python train.py --model="image denoising model" --dataset="cartoon faces" --train_examples=203450 --image_size=32 --crop_scale_min=1 --horizontal_flip=false --translate=0.12 --color_jitter=0.1 --task="denoising" --loss="mse" --noise_std=0.4 --arch="unet" --norm="groupnorm" --hidden_act="silu" --weight_standardization=true --widths=[96, 96, 192, 384] --blocks_per_level=2 --block="bottleneck" --attention=false --upsampling="nearest_conv" --init="trunc_normal_002" --residual_init="none" --optimizer="adamw" --learning_rate=0.0015 --beta1=0.9 --beta2=0.99 --eps=1e-08 --max_grad_norm=5.0 --max_steps=15000 --batch_size=256 --epochs=18.9 --lr_schedule="cosine_restarts" --final_lr_fraction=0 --warmup_steps=750 --weight_decay=0.2
Rows from block 8, named by matrix and row number. Each number is 128 + 24 x the weight over its row's rms, rounded and kept within 0 to 255. All counts start at 0. Numbers have three digits each. After the name is the row's rms in percent of the matrix's.
# convs1: 3x3 conv (model.decb.0.0.convs.1.weight, 96x96x3x3, standardized in use), inputs 90-95, a 3x3 kernel for each
convs1.0 104:150144135145152131133129110153121116119107111098120122099092097110165123145133141124085140180116080162154060124123142099149125117084138121162119174119104160103095
convs1.1 108:129118121063000133050071127151123130121092069131114134133141140128107138131123147150141126148139130125120179137114140141115147122112113148150143140123136114117119
convs1.2 108:138120133141117117124142131128122146146171131143133115116136105109160132111120138126137154106095151136153106114124120149161114126129134107131151143124150137127106
convs1.3 105:112086103096143149120146130133159143092123093115157099130133129114116175147200146114151124170154134098110126107144133122137164105089159138120108091145140140145125
convs1.4 093:122126112127151141134124139129152142134123146123150151151159123152183166148189162129141119172162125158162117122168143091165156117125108130098102127083131149091099
convs1.5 099:114115128112142110113142107122121143121127160121082107127123137098115080094124128144149150160146183165115141122101145126100132106066114117150137084145144091136143
convs1.6 102:148121128132141144120102119156127144132063123105102180092079126135142078117113121099156152110107147101157147154178150105182151134126156126093144111074146123115136
convs1.7 077:131145126140154128146138133140148126117142120103119119160165097192217130111175148146128106157106137102115140133115090129133148127106176121122135082119117125136107
convs1.8 092:131134132146150132132150145144148123147155131136150136128111118136125124111067107117094101106140139127147162099073096124117156103154115130098146142124137133154132
convs1.9 101:138139145147102125142158134130111092118100133093113110111089122104090120138147148175122161148088159163173126165103148172198161133167162119146138125167187089143129
convs1.10 091:131144143129132140107130137118119147133035111153095124127134156160159171130123127143140113103128073162179124127142114097108106090090143113112108119056130135080136
convs1.11 109:124129137107082126139100125144154162129073176156176160150138121156147123139166126123144127133067121137153112100126109125185176101141112142137120110114132128154140
convs1.12 092:116140124149110145124153125132138136129110139155144133139175134125206141110092122110117116108148128098164142155114098124140106107144071123135137126130144124117110
convs1.13 109:118099120138122128143132121123114157148131200114114148119140109175182107131162085138135138129098122172119132136127132138149153115160085127150115129141127137119125
convs1.14 098:116134106136162130110129125128110116139092129142102140109148141131165115120131155076082111070130133134143152129112083103114098124104155130131118159148119143162119
convs1.15 086:133133138123126120130132135127137176091138145111152158148134128128146150113173145130165151130159145143119159114184091108151095113158103101088103106102133122122141
convs1.16 107:119071118064055094132142186127130145146141072109157141118140147168144136156148156128134150144117109127157108094114126112095125107101133099108121130136146123132112
convs1.17 094:122130126118119115125130129128110144084076080086083108123120107123087124073097115106149146076077092081107111157138132101104103118119108114115106121099126103127129
convs1.18 103:138111139125130127141151152129155130111090151112117163126144133170148099116072098125108109110088075114147127123155119138153153129130140104124110107101101138145146
convs1.19 103:124133115132188147131141119128154123139110051134126120118139151094100146122144149128130135133114139101120135116121134115111114114110125115157127151136127142123126
convs1.20 101:123138120128169109132124117135115102125150155141134118105137119166104120133112133114134139119129129141084086135113119114135138113116137123135111143154119136144128
convs1.21 108:131108133096057102115081120132130105120118063135114067128146130165155129122128082156117122125132145115093112126106109157193058132175120112119112140120087149160122
convs1.22 103:126142138094143127128145145130141152122094112120163141111098119123163119113148091127119134073129195101111114120153101122194129152126132121097130115156151121132136
convs1.23 097:126129111131149144108131115124116122145133099135112146130165160153190143144157129143140144145193123118163098111130113133161120129079096117109108126124115108116135
convs1.24 082:126138136159178141136159130146144117130165111132146165140166118149235147108167137146147117150129112130154139121145136154216118140152136146142123122120133124132132
convs1.25 101:112114127129117103139125136111111164136131102140123137099106113101145063107125124135126149111117153098118100107108120156216137125065122130117130150146129126140136
convs1.26 091:130132120139135117116130121146139105133141116108123163156175166173237170166206170139146132164156143105142147124133085132149071108107136121118115121193156123143126
convs1.27 093:118081116121000106115107118127136130132110103122127094129152153165201156133137139123108134123089131112114098124131124113143139136089130149142112107176145129148157
convs1.28 104:114129117091098115124127133130125143118108118139160125121139127149129138102106102137122146174125109140153137119128097136141101119102120145111123133134147119123123
convs1.29 105:122099137099000117130138131136102112136133168120154141139178137141129155147156130110164111087101142119154135120120137166136108105080153123133133133095151119105140
convs1.30 103:127126152107117139123144123145137130135122162151139122117109106155164153122144102125095138062093116132139135105088096113131153117127127126161136135125079117124127
convs1.31 088:134126149144123137143131128116122139092085153124101161156097125116109140114158125116120129122093116103090077131161141124185187149134157119146133149137132124115167
convs1.32 094:127140146155156157147131112126103137123100106127144131108123097111077073108104124131123119124202173128141144124166155131118135147118127148118115161087139147117141
convs1.33 097:126115135105116140117104114126120111109127101129080119135121138125091133121118104125157125129065151168125104153088140139116171127163131100151126098120089128123145
convs1.34 101:125099133117115120143140144129107147123092167131137126123116103132119111145167134158123136167086134144091108135139135125153137115132147129143126167198161130143160
convs1.35 101:147146125152145143126155145140116132132165122109152132129133124096087135148127147118159125127080125110079120094112139137175130116056103120104147154122136136137134
convs1.36 094:119136110137143128135135143127133098147165101111164153127133120153120076134084110117111131112157150169118153143109130109126104134173080141106124100079105104146148
convs1.37 101:137148136120107137134122148116124116126138055109172136132114137139150121093123132131120146158152164151153144145118130126140150156146107115112140129153130144171136
convs1.38 101:128128129141134128138144130141142101138159133052090098106143159142192150132166120152116168118121153139140114121101159115132114119121118129103146160166186135129111
convs1.39 102:120132136115142132123142119107122096122175190128101117136119139146203162140166153130145100131161156101060121132124112116159125066166095159117131136148158137101124
convs1.40 109:105128103134117119142155119141143070144115122128107107119160116146127143141167126134111148159162102130133143098102161120131120109134121120115123140111120133148129
convs1.41 097:132102109115119116115126125130149117129088066169120104119137138138156144128144099137130128096149176140149136117119127140132103120135129146115133100098142115118129
convs1.42 103:135136115118145116112133102146159132149152179086143147145143157139102128121125146146133154133078091109157130141134132142109097127128128125139122139134099114158144
convs1.43 097:137126108166152125139144115136100138137090092152131099110069119079053055101112122133124149111195160107100103128125127154197149137149112119125126066152135100117120
convs1.44 105:125125121132049086129111082137101171151118154124155154152113149112101104144169142122149131125133133119105152119116144141158182153126121142122169164149147122123118
convs1.45 103:123122108140135129142172140134111135111135143112185156130140149122134098122133127143123138120139168149114125118148126114133133114108125129119098106119069116121113
convs1.46 101:122102112124069083111061113131107145134134120169173080133171130147119169134121147128125137150173157134114132161102132165103117128155126117141122106131179113125143
convs1.47 104:140141141135148122146128109153116118148189046138136103128154142155205173147148142106142115085144154123118158101137115119222115126159090132134110131101103139162123
convs1.48 107:112097141102000135140067156152121138117106194132055088158132137145177154086145137133130144124117144117115156118135136126136105115141129127108109118055138120093121
convs1.49 081:129119140123141136123117125126116118137093058135114157138127121157172106142136115129132113151125167105149155136156120140186129117155120103127117103120095120092116
convs1.50 096:120128130109141108120142107119146171132133112117089107110101121137173140144139150116121113116120132135162142115105116115125089116134110140116110149102056149113136
convs1.51 099:124137127113154123122111115107136145113118124144136100133145150148162145136122123128121102131109100139109109113137120131152108144156134142112127142105142116151136
convs1.52 086:124127136112131122107136120148121101111147117130198136135164123170207152116158116120165114116111075121129131118137117183123149108096100133119115130136126127141133
convs1.53 109:106069109129016063139111131125135128123164186115145124118134112112100172092131132145136134129106130147169129124146114143145114141105160124138110122097107128109093
convs1.54 100:131123141145145135124152103168132129124093129123131120142125089044099147076061075159144124144134174091123129168150133130153092129144100142127121124161146139132129
convs1.55 103:103140124114140118120128091146124119167122140125098148156151153144176111134179148185090107143120082122133143114163131116128142128104090118134124138172148112113143
convs1.56 109:130124126108096109098104095138131126105244173109107141137093129160159122156139154140140130130148155141120135095078100111150103108154115162112123133064126126094123
convs1.57 097:117140136139123128120117109130118114110131108140102147099139116111095105135118125104109091113149135142096107172104160143085167127159164120129135110147109098133114
convs1.58 107:134121160123077143122121139131144153136137200167176155154145099158158155144176151128143097169123083157130142148132134138157173115132177130099133139138145142125117
convs1.59 101:105116136135146123149144148108155133120118151134128136145141116114142118140114112126137174107164128104111124130093121128150132110149156116106122126101141131089118
convs1.60 108:122136129097126111127081106134101122175129128161142169100110091144200118150138123150135118123180164093085145110117141131062123112129122119145147176143170132146113
convs1.61 105:133122133135132121136133133137144111129098113108096174120137142151197104135160135140171131100098144125116115111168109103189080080147127147089125146104125134098094
convs1.62 100:147142134111109116116114128112099119136150164122154142117125115161131096129118147119200121139171146137138126131147158133148170113101108114089099130071117130129126
convs1.63 088:126151132157206166127167144140136155138172132097094123132131087107203111088133116153150133148105142152115119087115122113134163108092121109138148134108137127135130
convs1.64 095:126112105127149133130123130158107148150101074131144149142113103158167174159168156107115124166164145129138160123101128134155118082116111139111133163084097141127114
convs1.65 098:113134132117119103130132135145105109152153089117144111116124133148145163125105092094145101053139147112111098126110137142160160137137124100136106129102113126132121
convs1.66 099:134121135132135149130101120104119120141118113095169121114124116131094165138131128136103123112103119130113108136137120139131142131136088117129117143113130148093127
convs1.67 096:142129120138148131117139118134112124139125138168152166130149139114159164151145132152161130148155135131090153133090099135168131113130111114121149146097128134107133
convs1.68 098:134141112128138121134112103137117132136067104113134100124103114142168135127143112156156091185154142137121158129149149118122137096079113123144150171102147123120069
convs1.69 102:130128133150100124143124122123098185133152084126152160136153148131178151134122160146100140117149123152137119132151150081111187094135127118149136136123120119142123
convs1.70 104:121110107078074098119090119081147140119151138113160168127126128123135170148134143103099129143192134126141122097144197151177160133152139139147128150152133130136124
convs1.71 102:126122129152152134133115135113140105111116130169117165126132109083107118127087119091137127131130156112057110160112147092095097127152142126102138094122132094111131
convs1.72 083:127137127157163137126144127134135120124140130124127120148191142162196162136176147153130137114078152171152166148142116150126179140128163145117118130102104125117126
convs1.73 107:109133116137150112113150102134092135136157116159148134118103131103126158130121165129098158098176121072146097094118132097153062146112088117152114124140154127149136
convs1.74 083:115106118111121119125106131136114121128136145118094129125125144143183162149130130122157104114158127131138109130174153116209132159158121114121110097123120121121124
convs1.75 102:112101126125126128130098141123142128115135150110117173115131138139139141133131127110113132144141129146158127126105115139123097138150102121114073119125124124136143
convs1.76 104:124126129100106131125126119126097154130124097131112162163121130102147133116142145088089133155085081111110119074120115151181168128138101126137106118127102110124140
convs1.77 098:134070115075014106137125123129157136136196163114167127146111151142128106145134125120147135114131113090115107129156118130189115110114117122111103103072112114156116
convs1.78 093:134133119146165130131140129107116109060047132101111147127106138097078094123125110127116111088154111098142119124088126101118089099075104108075127118086144109127136
convs1.79 105:119129132090096108134120118151134160149089106115125127125122130107119109115118111143139154138102184136094118135128138126191130100136110122121131129137120113113131
convs1.80 105:128110108134126127147149141118118156113149155138147150109155136135202125116085117137117105131151172174130106118119121142155174146144097117089145114093132103096111
convs1.81 108:097126124093086127133074120128116114145114169140080153117128132154153085135093150146154139187145188116103122080116094112136121150132136123113135154177137147149127
convs1.82 104:142119134124113139150129140109173124138147151141078101131086113098055120161131126116119111113139155114090124110128145142167101080144117159132104121115115133116099
convs1.83 106:125125124124128137117121112127114134103106125116174119123144127112103144114075120126097124152097133080125086131105132103139134119120136130118145149092131131129112
convs1.84 100:124155124155142142146137132133136131165099124160139137154167128156099104142147140126150128123173157129147134134139143138136175136167142127138107080173147133143149
convs1.85 101:120100135107113115128104125132116080116166074136146125176166139160152105167112149145156130139124126115123134126125087110150101108088112096136146087047130124136171
convs1.86 102:109077123134164133119142139113121142146157120152146137140148116114108076127122149112134117102150132100124088148081156124152164154130140118098132148128097111156126
convs1.87 101:128153137139112141132137149115129150097136114129099108110104116078025087083050088135146140182146120161142138128112148160084146186105157137139132091157114143104111
convs1.88 107:105127126093052092125082100110130171128166173118160146128146126122106145161131165103107122121143156142139103110105082151159101102121116106137142098089124117145121
convs1.89 098:119135099125107137115089131138129117155130141141133129130157140095128111149106130120161108155152116140108130132160111131108093113121130116151118105175155141153119
convs1.90 100:118134112136141132126139133137132117149154116123086131130112110158187174137170137147122122183137126105154151114148114105132131128119118125123147135079128133126124
convs1.91 102:118134120141104148137137121153121126100130124105093116116127115113095109110104111119103124134159142171171161135102133171083129166168162118105117116137148101160137
convs1.92 102:132125114150121122126112104133106149113105172139036149135136131128135112145116105136146138124146106156172152153146127132145187150158186133132119120134144106109127
convs1.93 110:137131144149112117117143122125108151149124135120159125148127147168176163154140146126118103105138146122102135147132121107120139117116101124099135133106110124123133
convs1.94 107:132129144133119153116126132137149127141069113132086106115117099136037095124125112130146128100139139098156083157134177114095125148177129147146140149139121120142138
convs1.95 087:124124124143146143135123108126100103137155134117135118147120147127163116116123102103170111110126133095130127107122119107121134111094121118119138083101120120144136